config.yaml
train_examples: 195000
tokenizer: "word"
encoder_norm: "layernorm"
encoder_activation: "swiglu"
encoder_head_dim: 64
final_lr_fraction: 0
Rows from block 5 of the image encoder of a small image captioner, named by matrix and row number. Rows with one number within an expert belong to one neuron, the router's apart. Each number is 128 + 24 x the weight over its row's rms, rounded and kept within 0 to 255. All counts start at 0.
Before each expert's rows are labels from the 100 images, of 14976, where the router gives the expert most weight on average: "top examples" is what is common among them. Only what is clearly more common there than usual is listed. The data: rendered scenes of toy objects such as cars, trees, mugs and chairs. In brackets: how many of the 100, against the usual share in percent.
# router: router (encoder.blocks.5.mlp.router.weight, 16x160), inputs 0-159
# gate: expert gate (encoder.blocks.5.mlp.gate, 16x32x160), inputs 0-159
# up: expert up (encoder.blocks.5.mlp.up, 16x32x160), inputs 0-159
# down: expert down (encoder.blocks.5.mlp.down, 16x160x32, transposed), outputs 0-159

# expert 7
top examples: light from behind the scene (55 vs 25); white object (48 vs 15.6); its colour: white (36 vs 8.4); mushroom (30 vs 6.7)
router.7 [179 146 136 178 139 129 103 141 105 151 152 121 123  90  94 142 153 118 141 124  76 131  96 138  90  97 129 155  85 132 174 137  96 101 112 148 160 117  82 121 102 121 133 126 189 151 151 101 139 175  91 115 142 102 116 111 115 152 157 139 150 136 139 127 111 106 124 138 122 165  83 150 113 102 106 127 102 130 136 146 101 148 142 170  93 152  96 131 106 140 137 155 159 121 156 138 119 131  95  84 103 140 122  79 145 137 155 129  64 131 103 123 133 108 113 130 148 139 156 117 136 131 132 125 105 118 136 127 133 120 110 165 120 164 115 166 145 118  83 165 169 111 152 123 136 157 105 112 102 135 164 132 156 100 108 137 165 118 132 128]
gate.6 [146 136 143 116 134 141 165 153 142 116  96  97 119 118 138 138 107  98 122 125 161 131 127 124 114 129 119 122 156 116  74 141 126 122 105 103 110 134 118 154 147 120 125 138 118 141 142 150 116 164 183 125  97 110 139 100  93 153 134 164 138 120  58 137  66 145 122 133 155 113 140 116 123  86 152 113 122  62 163 129 164 143 173 140 157 117 142 150 126 129  99 119 114 100 140 144 131 135 140 150 147 138 106 103 152 107 126 102 136 168  98 124 170 155 147 165 124 119 145 122  97 126 131 138  56  96 126 130 125 133 157 131 130 166 125  90  84 136 120 174 117  83 147 129 111 168 118 117 108 145 144  91 172 129 157  76 141 138 122 149]
up.6 [168  99 155 146 114 112 106 155 157 121  97 154 143 113 120 121 118 115 106 111 137 149  44 120 134 103 128 168 123 102 120  97 141 125 155 109 145 118 109  71 166 141 160 114 101 161 116  73 119 145 127 146 115 132 125  89 152  98 105 114  99 130 154 120 118  86 130 117 163 152 136 104 150 129 136 123 148  75 123 113 172 138  91 135 111 115 170 148 117 150 152 128 135 112 159 116 143 138  90 140 140 136 114 145  75 141 122 143 133 112 135 120 118  84 110 134 172 153 125 123 171 129 115 130 124 143 135 138 139  97 156 124 122 166 147  96 156 159 132  88  91 159 162 130 179 119 157 135 141 112 127 172 136  91 103 132 128 104 148 100]
down.6 [112 101 144 122 169 123 102  85 120 122 106 138  97  89  83 129 153  63 135 165 206 104 167 121 100  99 150 116 121 138 120 122 124 134 146 116 114 180 137 156 129 140  99  99 125 139 165 126  92 142 132  87 115 110 146 132 163 119 106 149 127 119 110 165 114 131 121 121 133 153  96 126 145 142 125 107 119 161 107 138 140 136 119 169 134 117 117  92 112 118 138 150 101 139 111 126 117 144 123 116 127 121  98 132  86 139 105 136 105 133 129 138 141 166 146 141 178 157 104 129 155 139 158 120 141 103  83  80 161 119 127 134 107 147 134 124 163 182 137  84 142 135 156 111 135 162 120 111 151  86 143 146 119 110 153 129 123 120 130 205]
gate.7 [168 145 131 127 166 155 107 153 155 113 108 120 121 145 148 129 155 175 105 182 171 150 170 115 153 163  92 119 167 140  96 101 148 123 117 138 115 133 124 106 142 121 106 132 102 132 139 125 138 153 107  59  71 109 140 128 135 147  87 137 182 118 124 131 113 112  88 109 144 124 138 134 108 172 132 104 112 103 124 118 124 128 110 153 134 104 143 114 158 130 121 160 150 127  96 119 128 157 128 162 133 139 137 110 108 190 124 150 127 143 153  96 147 124 117 128 180 117 171 140 102 124 120 114 114 130 154 129 135 133 141 150 110 118 145 158 134 133  97  69 102 170 127  90 109 151 118 126 117 154 100 117  68 134 137 143 129 151  96  82]
up.7 [ 86  94 129  83 109 109 121 134 163 142 155 109  99 129 123 147  75 116 124  91 135 127 109 146 130 130 166 135 102 106 158 150 111 137 116 116  99 149 115 110  87 128 127 105 104 131 102 115 165 114  93 137 123 186 121 137 122 105 148 169  88 115 157 135  97 189 139 137 149  97 134  80 162  89 146 133 129 109 116 150 105 117 146 117 163 133 161 104 141  89 126 133 118 153 151  95 125  98 146 122  94  67 165 157 138 126 113 131 159  84 104 129 128 143 139 104 106 148 125 134 150  80 119 135 163 136 107 120 147 149 126  96 160 148 147 147 196 153 125 131 120 143 102 147 124 138 132 145 139 129 130 122 118 142 143  89 132  77 114 107]
down.7 [ 97  89 120 179 105 137 105 156 140 140 122 151 111 123 152 149 105 144 146 102 130 104 145 112 125 133 163 164 105 116 110 116 146 106 140  74 135 156 143 130 136 181 161 125 123 123 185 123 150 130 137 144 120 110 109 112 176 150 160  96 127 144  89 170  93 144 108 117 104 172 125 133  98 108 119 128 116 123 122 126 119 116 146 126  99 114  96  97 109 153 165 174 103 113 106 100 117 144 168 128 120 151  91 157 110 106 151 115 105 140 101 123 167  88 126 171 148 159 173 169 124 102  97  87 129 126 135 136 149 159 115 143 127 154 125 135 129 143 107 139  95 180 134 125 149 147 101 123 140 122 153 169 158  85 116 112 123  84 126 117]
gate.8 [129 112  96 141 112 152  78  76 132 149 143 109 128 125 131 102 120 155 109 145 123 120  83 114 167 143 121 136  84 137 151 133 126  85 129 142 130 119 148 142 130 180 124 143 143 144 159 148 127 122 143 139 144 128 140 106 144  97 145 119 121 131  55 113 168 130 158 151 139 156 130 116 112 127 103 149 195 154 178 182 134 150 118 127 140 147 146 158 108 103 144 121  95 161 202 131 112 145 164 159 167 127  94 103 104  89 143 116 120 121 154 141 141 122 150  89  97 118  79 151 143 132 143 106 122 101 127 122 107 102 118 140 119  75 153 111 117 121 143 121 164 118 149 122 156 107 120 114 162 122 129 150 129 124 161 121  91 148 146 123]
up.8 [127  97 119 118  95 134 141 113 129 167 103 191 137  97 138 109 133 145 150 156 106 128 117 125 111 151 144  95 134 122 128  90 137 141 127 109 119 131 105 131 145 141 148 131 103 165 107 120 171 128 152 132  92 152  96 123 134 126 128 105 164 132  92 204 117 161 116 138 151 133 139 122 149 140 161 129 142 151  99 117 104 136 131  99 150 135 134 122 180 153 155 105 124 129 132 108 132  95 179 135 133 106 151 105  98 126  94 193 135 137 114  91  63 148 102  91  81 144 125 170 116  86 121 144 133 118 125 131 118 174 119 118 117 149 155  72 119 110 131 130 104  86 145 131 129 121 115 101 189 159 124 158 115 117 138 130 107 115 108 116]
down.8 [ 99 128 124 123 104 136 132 147 103 176 104 157 125 109  67 107 147 155 135 130 104 140 141 144 131 102 131 110 111 102 153 110 142 112 143 168 124  90 129  91  93 130 126 123 128  88 120 165 137 129  96 122 118 115 123 179 138 133 122 120 114 100  89 125 102 107 103 128 150 142 108 141  94 164 109 170 146 149 159 105 155 114  91 106 121 131 130 118 100 152 156  96 116 115 128 143 148 136 128 107  80 181 109 159 185 156 146 158 145 159 166 147 120 137  86 128 149 109 133 146  75 127 158 109 113  84 190 140 136  81 141 135 143 113 106 102 116 110 128  91 151 121 119 124  79 103 119 124 161 124 112 102 126 158 148 108 152 128 125 154]

# expert 4
top examples: green object (52 vs 15.6); its colour: green (32 vs 8.3)
router.4 [101  89 134 123 133 161 136 168 101 118  85 113 170 133  90 114 125 120 153 149 145 117 170 134 120  62 100 125 121 123 138 104  93 125 118 111 125 145 133 134 120 110  98 196 142 166  90 154 144 152 159 154 122 155 141 130 117 144 119  94 153 130 105 114 141 141 106  97 105 138 109 146 126 132 130 164 139 136 123 104 151 106 125 131 128  95 167  78 137 148 140 167 145 101 154 104 118 114 115 120 110 166  71 144 109 128 138 153 104 168 172 134 156 129 139 158 119 120 111 115 162  90 148 135 115 130  87 132 131 124 133 139  67 133 105 157 159 100 101 171 147 116 123 122 113 124 143  70  77 117 156 104 136 145 143 100 124 122 133 126]
gate.0 [128 160 177  99 129 120 139 152 128 136  95 153  90  89 109 153 127 105 145 148 143 151 142 182 105 110 139  87 139 146 116 137  97 127  88 161 112 104 163  64 102 154 131 145 106 113 127 130 121 162 122 162 103 133 123 126 133 146 111 104 105 147 177 100 122  72 114 151 117 128 123 128  89 132 108 138  74 136 111 109  91 102 106 141 109 102 120 132 120 129  90 141 112 119 137 150 148 112 134  93 147 144 119 124 143 168 121  98 132 115 108 134 141 115 122  93 177 121 191 118 114 122 116 100 157 155 141 131 155 149 163 154 142  90 118 150 124  93 116 124 151 160 104 135  76 129 158 162 145  98 156 102 156 123 144 147 148 146 115 104]
up.0 [139  97  99 148 132 153 125 139 161 111 144 122 143 153 151 151 133 150 113 110 129 143  92  97 125 150 108 160 144 119 151  96 168 135 162 101 130 141 116 177 163 104 117  87 152 137 132 153 114  86 127  72 170 124 102 135 134 121 142 169 122 104 119 170 119 175 118  98 134 133 143 124 153  93 156 122 157 133 140 154 131 135 155  95 104 138 139  96 123 133 169 108 133 151 118 107 123 131 136 156 107  80 165 137 116 104 109 170 109 136 135 101 113 124  88 130  97 143  96 140 127 150 127 158  89  86 144 135  84 117  91  99 119 133 125  95 132 147 123 114 106 108 147 134 188 139  88  63 152 147 103 118 137 135 115 106 102  88 124 135]
down.0 [138 139 118 137 120 103 114 125 144 122 139 138 143  89 183 150 126  99 111 126 120 115 153 120  92 139 105 142 139 119 142 128 151 129 125 101 151 137 103 142  70  83 127 105 138 122 109 154 148  77 123 107 156 113 119 117 125 133 161 154 139 142  95 114 149 158 128 102 166  85 124 143 156  94 148 138 137 155 121 164  56  97 133  82  97 114 154 138 141 129 122  61 155 150 158 102 122 151 127 127 121 139 100  97 102 128 146 129 114  95 169 107  90 193 128 155 121 112 145 169 142  99 116 152  95 138 144 153  74 142 114  92 108 127 174 134 119 164 146 170 132 113 128 131 125 133  97 109 126 143 155 149 149 104 126 127 111 150 124 136]
gate.1 [131 161 150  95 152  98 104 122 179 137 180 144  97  94 137 151 118 150 102 145 169 126 117 160  93 176 129 131 136 138  78 107 114  99 131  83 152 135 107 140 129 120 153 112 120 120 143 134 161  95 133 124  68  95 143 126 123 123  86 107 151 146 159 117  81 108 106 111 122 140 146 117 149  89 122  76  79 113 113 172 100  88 131 157 131 121 120 152 112 103 142 101 122 155 151  94 133 121 129 148 118 120 136 137 158 128 120 148 150 104 131  88 165 147  92 121 119  89 131 139 117 140 115 159 132 124 133 132 150 176 133 106 134 120 159 117 149 171  99 114 151 151 166 135 117 135 122 152 154 183 106 128 140 120 143 127 169 127 104 119]
up.1 [122 123 158 142 141  90 127 108 157  99 140 114 150 127 137 127 134 110 123 130 132 122  99 138 127  71 153 157 100 113 117 149 119  88 150 132 113 156  92 157 154 153  97 136 163 110 116  89 141  95 128  97 129 155 131 194 110 181 101 120  87 109 166 127 115 123 134 160  85 124 144 128 148 101 163 134  95 105 127 184 123 116 104 155 111 155 101 105 124 106 113 112 169 173 134 103 116 113 121 124 117  97 144 122 137 135  82 114 137 168 105 113 149 120  97 127 129 129 117 127 118 136 111 115 152 135 133 115  83 152 132 133 131 132 154 182 152 135 157 111 156 155 112 145 126 121 160 161 137 137  63  62 152 163 109 142 148 125 130 119]
down.1 [110  92 144  85 150 130 184 137 132 127 114 127 129 145 158  90 142 102 115  91  83  98 103 108 157 131 100  94  99 127 132 160 105 145 162 108 129 154 106 142 156  98 112 139 144 136 146 132 127  89  94 112 121 141 122 169 122 133  86 126 162 116 112 160 132 138 113 132  84 132 167  83 119 110 144 119 128 137 112 184 134 127 103 177 181 140 132  96 126  94 126 154 119 185 144 113  91 115  89 167 150 161 107 163 153 133  90  96 124 180 122 129  90 104 151 112 105 123 129 122  82 138 100 140 118 173 129 146 121 140 141 147 134 150 129 138 131 122 128 133 136 129 106 157 101  89 125  97 134 121 114  96 112 102 124 123 110 120 153 120]
gate.2 [ 90  74 163 108 104 150 182 131 118 151  90 132 160 167 105 120  83 146 135 121 109 125 106 166  89 142 176 118  84 122 151  80 128 149 151 123 170 128 124 103 152 105 127 147 100 150 122 134 104 180 128 124  98 139 114 109  96  82 116 155 108 122 124 175 127 133 131 133 152 174 144  98 155 136 123 166 137 141 138 161 137 171 151 147 155  90 142 121 148 112 156 141 109 141 107 121 163  75  95  91 150 102 123 186 130 104 122 134  98 138  97 100 131  98  78 140 113 140 110 106 103 108 119 149 123 128 135 121 130 135 129 133 120 163 107 119 115 125 118 116 108 129 133 145 135 113 110  93 106 111 135 128 130 147 143 139 109  78 128 118]
up.2 [134 158 104 144 144  93  85  89 146 138 144 143  90 104 126 166 160 147  72 138 139 138 134  87 146 110  97 138 159 146 135 161 105 105 116 146 104 138 122 170  90 178 133  95 139  98 158 132 142  82 129 126 118 134 149 142 130 170 103  98 146 104 119 104 112 105 135 131 142 112 142 128  98 109 145 103 113 130 113 119 119  71  93 133 116 166 116 159 110 131 104 106 138 139 100 144 121 158 148 145 135 143 161  94 143 146 130  99 179 149 111 141 108 171 181 105 124 110 159 144 125 172 127 108 119 143 116 102 142 152 127  89 142  89 170 130 135 140 129 111 162 173 165  94 139 116 156 159 156 152  99 126 118 124 123 129 136 160 145 133]
down.2 [142 164 160 133 131 116 114 121  98 107 118 137 138  92 118 130 150  91 131 135 131 129 155  87 155 119 141 132 116 166 106 150 123  99 145 138  90 179 132 156 133 156 121 134 131 127 145 128 145  93 169 162 170 140 145 152 120 163  83 109 126  82 129  85 172 107 159  93 128 101 126 116 112 144 109 139 158 133 141 158 136 148  92 155 125 135 152 145 109 113 135 117 161 114 146 117  76 156 124 127 145 142 112 102 138 149 134 116 184 175 121 105 114 206 182 168 155 121 133 140 165 140 122 136 151 143 100 132 109 115 161 106  89 117  99 109 140 132 124 111 155 132 145 100  99 158 106 139 145 160 126 165 152 105 115 136 127 159 150 111]

# expert 9
top examples: count: one (67 vs 33.3); orange object (56 vs 15.4); its colour: orange (51 vs 8.1)
router.9 [153 142 113 160 123 138 149 127 141 104 146  57 131 166 117 177 116  85 109 146 140 152 102 131 139 134 178 144 135 109 168 150 124 136 152 135 128 121 173 130 128 143 125 167 135 130 136 116 134 151 112 122  88 165 145 165 116 129 139 116 121  84 127 137 148 143 148 139  95 136 131 153 186  94 109 164 146  98 122  97 148 125 134 156 127 148 147 103 145 109 117 107 128 121 155 128  66 111 123 120 137 122 114 126 168  77 166 161 109 139 141  93 106 106 114  64 111  97 122 115 120 126 125 126 150 129 104 140 138 143 174 157 132 137 139 137 122 146 101 107 133 172 148 128 184 107 133 117  99 126 141  98 130 105  67 119 146  90 127 101]
gate.0 [144 109 130 112 145 135 133  90 124 114 146 138  87 128 171 119 156 154 127 165 149 140 112 140 118 152 102 101 147 120 118 116 145 125 164 115 148 149 111 121 165 110 139 103 155 152 131 144 132  96 127 144 159 110 151 144 179 158 116 138 137 155  76 167 132 132 137 149 119  80  94 162 140 160 102  88 162 136  84 100 111 122 120 120 158 141 112 152 153 145 114 112 130 117 142 144 124 132  85 161  75 134  79  97  93 142 170 131 164 114 163 157 133 137 156 185 107 111  77 104 181 129 136 120 113  94 115 111 125 113 100 164 159 132 141 122 115 140 156 166 138 131 136 149 138 112 150 118  74 108 158 118 138 106 141 123 116 127 113 156]
up.0 [135 162 135 128  65 135 143 149 107 122 107  90 142 131 121 146 165 119 128 106 148  91 137 120  97 153 143 186 115 139 146 106 120 134 100 156 104 159 140 127 103 145 121 154  97 131 137 132 116 183 118 131  78 167  89 148 119 114 133 142 143 105 135 124 115 133 122 100 161 106 189 123 139 115 131 132  80 115 142 145 137  88 156 124 117 108 154 144 117 102 126 158 148 109 153 146 138 117 145  99 162 132 141 133 163 120 109 158 174 136  78 121 140 110 126 110 133 165 148 115 108 149 103 178  96 140 100 151 132 170 125 116 124 152 116  81 114 113 140 144 135 138 143  69 102 176 123 168 115 182 120 152 120 139 147 126 107 102 130  97]
down.0 [173 101 133 128 134 133 150 155 131 120 125 116 112 162 137 120 100 138 151 192 173 125  78 130 116  99 112 145 105 143 121 125 151  92 159 138  79 121 117 102 110 122 160 149 113 143 124 147 109 153 114 124 130 105  93 162 157 107 186 175  93 122 101 121 139 107 145 114 152  85 104 138 105 153  94 140 137 104 127  73 153 139 178 154 146  93 116 132 107 114 172 143 108 143 121 163 124 134 150 133 119 111 132 152 135 139 101 118  89 114 146 134 104 141 123 118 121  82 120 130 140 125 163 177  74 130 156 167 148 120 153 147 118 107 156 109 137 114 131 119 123 163 113 140 118 126 157 107 115 127 142  91 109 124 186 123 102 131 133 174]
gate.1 [136 145 127 191 164 120 146 121 144 124 165  89 123 180 112 169 122 109 153  97 120 128 126 141 153 120 117 120 174 140 126 124 156 127 158 114  88 161 123 156 135 115 119 118 109 151 201 141 177 106 168 124 148 126 138 134 133 127 159 155 141 117 132 138 150 138 120 117  87 120 178 121 141 174 112 136 154 132 135  93 138 149 172  92 145 121 114 138 155 139 143 136 138 139  95 117 134 154  82  45 109 132  96  91 133 129 133 151 125 135 139 164  91 129 127 100 143 115 136 137 145 107  76 163 155 128 115  74 102 109 139 152 131 112 121 141 130 162 171 156 111 148 141 152 115 137 140 144 123 128 114 148 148 112 106 128 155 142 113 138]
up.1 [116 121 112 158 174 132 170  95 144 164 173 104 152 133 137 179 100 137 120  94  58 166 142 120 158 160 143 138 149 149 113 164 156 138 132 103 104 151  92 126 143 128  97 114 107 122 129 136 140 119 127 143 149 112 120 146 145  84 163 131 146 135 126 138 155 141 113 134 118 151 139 153 132 157 126 108 170 101 129 106 135 166 190  93 124 119 102 131 160 141 135  97 154 144 128 130 133 163  98 111 108 125  78 138 114 136 128 157  90 141 175 167 121 128 126 123 168 139 124 125 129 127 105 134  87 167 136 119 105  95 144 149 136  88  97 148 157 183 136 152  81 100 117 122 135 144 130 104 132 112 112 135 149  75 130 132 136 107 101 125]
down.1 [150 161 116 130  92 102 119 158 132 150 102 126 158 131 151 128 115 139 104 149 134 104 132 115 137 146 176 108 153 108 124  85  95 134 135 134 119  93 105 144 129 102 131 135 111 146 107  90 129 142 122 145 110 183 105  97  88 177 125 147 129  95 106 120 137 147 169 177 124 111 131 139 149 122 167 146  95 141 144 156 175 122  81 118 132 109 147 117 155 118 127 122 125 117 155 156 114 138 175 115  98 142 163 107 127 168 128 136 128 177  98  85 153 122 140 109 151 134 124 105 115 116 134 104 137  92 169  95 134 158 171  97 194 136 128 173 111 137 100  97 129 111 122 118 115  90  99 115 149 118 155 129 105 104 105 115 132 116 117  71]
gate.2 [ 91 127  89 125 127 168 154 158 125 127 101 138 137  74 126 123 115 146  98 102 123 145 129 149 167 121 154 128 139 111 148 157 115  98 136  95 143 143 109 107 133 136 121  96 172  93 130 117 113 179 125 141 155 135 103 132 107 122 171 108 114 132 131  66 156 107 132 134 103 104 128 173 108 103 128 127  98 135  88 110 123 125  86 133 129 125 127 142  93  98 117 147 137 151  93 122 138  96 128 130 141 161 146 144 115 188 120 101 158  78 177 113 125 123 134 137 159 100 107 111 156 150 121 121 124 135  94 149 169 161 133 140 161 137 115 117 171  80 143 123 116 154 115 116 113 148 108 153 108 128 158 123 133 107 155 186 113 148  88 177]
up.2 [ 95 150 130 166  99 118 161 127 156 167  87 136 111 110 115 124 140 109 111 130 137 163 139 140 127 119 140 164 120  97 110 107 169  96 125 122 134 125 107 136 137 150  97 168 131 103 150 122 171 115 141 161 167 150 129  94 162 130  91 124 104 126 103 118  89 120 134 124 140 137 151 114 105  85  95 109 104 116 138 125 131 137 183 155 141 121 141 130  67 139 136 150 132 144 140 113 119 133 100 136 101 132 171 197 124 107 166 154 130 117  97  96 123 146 131 118  96 131 110 127 114 116 149 145 125 125 149 149 119 163 157 100 118 118 148  97 160 100 111 140 125 155 131  88  99 187 118 118 109 116 158 188  75 149 110 118  84  95 139 124]
down.2 [146 150 116 126 136 114 119 112 111 113  87 101 113 131 113 123 107 209 103 110 132 131 141 166 109  99 127 133 139  81 125  95 146  96 172 106 109 120  97 115 138 104 150 144 112 160 121 122  73 128  95 130 157 125 127 138 118 144 162 143 110 154 125 153 105 125 133 185  82 135 152  96 148 110  89 149 126 116 130 148  94 143 135  90 122 124 120 160 154 196 155 118 189 148 115 110 132 107  96 126 144 151 105 141 112 104 141  88 113 166 128 159 143 110 125 170 109 103 110 157 161 139  93 171 177 124 129 132 125 139 100 149 116 120 128 139 155 146 117 137 119 101 117 115  89 148 168 139 138 153 120 121 131 123 141 145 103 152 100 150]

# expert 13
top examples: yellow object (49 vs 15.8); purple object (46 vs 16.2); blue object (36 vs 15.9); its colour: purple (32 vs 8.6)
router.13 [152 130 133 170 144 114 130 110  92  87 140 150 166 157 114 150 143 113 150 140 116 114  98  98 117 112 108 158 127 168 195 125 100 116  71 122 151 137 157 114 100 129 115 125 152 119 148 132 154 143 144  74 143 148 128 158 109 137 131 150 146 105 151 100 174 130  81 127 112 144 148 103 165  58 103 121 137 133 130 162 137 118 118 121 129 125 124 145 110 130  90  88 143 129 130 113 177  96 119 142 124 162 134 186 156  74  96 127 126 156 106 133 121 128 124 127 114 113 187 128  95 113 122 129 136 115  98 189 137 112 102 163 127 142 146 104 125 118  88 140 129 113 125 168 119 135 128 129 119 100 121 129 121  85 135 151 133 137 108 100]
gate.0 [136 128 133  99 136 123 148 136 149 146 115 115 137 105 162  95  79 134 127 128 150 152 147 166 109 117 153 113  89  79 100 145 127  94  98 144 120 120  71 107 140 126 116 136 156 129 132 129 166 148 123 150 106 124 118  94 133 139 140 149 155 118 139 117 131 107 114  65 162 123 132 136 107 142 101  93 127 123 113 129 165 119 151 154 131 142 177 133 114 156 137 150 193 127 161 113 114 142 141 143 167 127 109 142  58 144 151 128  95 105 145  96 156 153 110 133 149 103  99 110 173  89 107 139 110 149 157  82 143 159 147 145 113  93 121  97 152 148 108 144 112 118  93 144 117 115 138 122 117 172 152 102 137 144 124  71 150 143 105 160]
up.0 [196 119 115 154 113 124 114  92  62 113 121 154 144  91 147 125 158 132 137 117 132 129 110  93 170 138 107 139 150 170 125 119  97 173  91 111 123 129 122 170 108 140  89  82 132 108 114 129 122 105  91  99 126 111 175 171 150 148 138  89 140 150 163 100 170 139 110 145 117 142 105 137 106 104 145 122 164 128 129 116  93  91  74 129 144 136 134 116 116 146 125  92 140 145 138  98 118 140  95 171 109 130 144 103 155 105 139 166 144 150 140 122  99 171 100 125 115 147 122 135 124 140 106 118 151 111 131 129 109 107  86 169 124 131 164 129 140  90 156 162 137 154 172 120 166 139 112 157 134 128 116 141 117 133 120 148 119 162 129 104]
down.0 [142 148 135 107 153 129  88 110 140  99 122 106 147 120 148 120  93 128 117  91 123 128 120 133 188 156 105 148 125 145 109 106 129 150 109 129 105 135 168  87 102 124 135 150 102 108  85 140 114 132 113  90 166 128 120 191  93 107 121 111 168 152 120 153 140 144 114 131 128 107 140  73 160 146 165  65 146 128 140 131 161 134 114 152 152 125 122 126 143 132 124 172 113 179 111  89 131 142 123 176 171 112 125 109 173 105 101  90 140 159 180 114  87 103 135 118 154 163 147  93 109 130 128 119 100 130  74 108 140 120 127 112 107 160 123 123 128 126 100  91 103 144 141 116 112 163 118 145 153 141 127 130  98 148 128 131 119 116 146 158]
gate.1 [114 110 144 122 165 147 132 127  73 131 137 164  97 142 135 144 152 124 104 112  98 131 123 152 148 191 118 136 138 143 103 142 140 122 137 133 112 113 100  64 148 121 164 157 184  77 109 135  80 120 153 104 188 112 198 106 174  99 117 144 119 117  84 136 154 156 111 140 104 138 125 150 134 110 158 144 140 136  97 135  97 177 142 119 150 168 124 133 158 114 114 126  83 124 101 105 157 119 113 156  94 141 119 125 118 117 148 127 123  92 116 120 172 135 126 135 146 109 123  75  99 148 162 112 154 141 119 125  96 138 134 131 146 120 132 135  99  99 138 154 133 135 143 118 143 128 150 130 131 108 138 135 156 153 113 143 120 102  89 170]
up.1 [118  94  94  57 132 159 153 123  72 154 113 196 116 121 117 145 113 124 125 111 123 167 129 118 160 156 130 144 154 145 108 105 104 139 126  97 153 144 141 113 122 148 141 145 169 126 138 136 135 109 119 115 134 161 164  84  97 161 109  98 130  90 139 151 128 128 142 144 110 121 114 123 136 127 167 113 146 135 133 172  87 116 118 165 164  90 156 119 186  80 137 106  91 124 122 108 105  82 122 108 114 163 137 118 123 167 134  93 152 104 132  93 121 103 155 107 141 123 107  93 135 150 130 113 102 144  88 128 129 178 115 156 114 158 123 113 112 112 103 114  94 108 113 131 135 131  91 157 106  92 130 148 137 131 134 131 169 125 125 144]
down.1 [109 114 154 130 129 136 125 126 106  95  98 171 152 162  73 129 107 119 111 100 135 126  99 161 148 142  85 112 110 159 122 130 127 143 127 173 109 121 102 128 160 106 157 148 141 129 176 157 121 142  90 161 135 148 106 145 106 144 137 107 148 156  96 109 118 159 135 103 116 151  80 146 141 120 139 106 104 105 131 173 101 119  95 165 180 137 159 149 105 168 146 141 112 118 156 106 148 122 111 110 144  98 131 149 127 135 145 100 127 122 132  82 149  95 145 177 166 132 138 130 162 156 147 174 113 154 122  83 122 142 123 124 138 129 123 167 153 103 124  91 108 133 138  99 139  78 100  96 123 152 114 121 132 136 100 128 167 142 115  69]
gate.2 [118 126 118 133  88 149 125 106 164 138 133 153 128 125 171 105 160 149 113  95 108 120 149 152 134 160 129 145 109 114 111  99 130  87 128 108 134 146  85 121 120 161 177 123 153 114 138  83  85  80 129 125 140 137 122 128 144 180 110 135  99 148 128 123 153 136 145 115 120 149 122 145 111 129 115 111 157 135 153 100 174 163  97 127  98 126  93 141 124 161 115 139 165 114 105  83 106 128 127 127 150 157 151 141 114 160 146 134 142 126 131  85 116 162 144 111 175  75 103 136 123 122 138  88 164 120 142  68 110 151 136 134 168 103 130 132  84 127  84 152 153 132 111  89 109 126 119 160 138 190 123 137 130 142 111 151 129 125 106  73]
up.2 [108 150 118 135 153 102 107 148  97 146 108 107 121 108  94 106 115 169 132 131 108 113 121 103  65 115 128 118 109 150 122  94  98 151 156 179 120 154 113 180 122 127  99 110 139 167 175 124 148 141 171 114 122 138 130 144 127 118 136 106 172 122 101 145 113 155 143 155 154 125 141 121  90 107 124 106 131 128 106 125 118 110 119 136 165 138  72 158 147 154 173 159 119 119 175 132 118 125  90 105 130  91 107 133  86 101 116 150 110 134 139  97  83 124 110 104 127 125 115 180 110 102  93 207 109 160 124 108 114  73 128  96 116 124 132 153 115 149 164 132 109 114 139 133 135 143 146 125 118 152 144 150 146 126 103 154 129 146 129 108]
down.2 [152 139 105 104 164 161 129 118 140 126 104 127 149  99 158 118 123 126 117 122 123 125 141  96 145 168  96 116  98 121 147  98 129  99 141 110 113 133 133 124 135 160 143  90  70 125  95 186 152  73  90 120 133 114 106 121 125 103 145 155 159 139 185  90 149 139 105 115 116  97 128 141 152 151 111 145 136 132 162 118 163 134 118 182 112 106 147  85 181 116 143  80 161 117 103 105 146 123 142 135 108 173 149 118 118 124  71 142 149 150 100 140 132 160 149 152 125 151  97 102 120 115 108 100 129 132 131 122 110 123 148 174 119 145  89 150 111 104  89 121 109 123 150 125 126 153 137 112 172 102 135 145 130 104 131 146 142  93 108  83]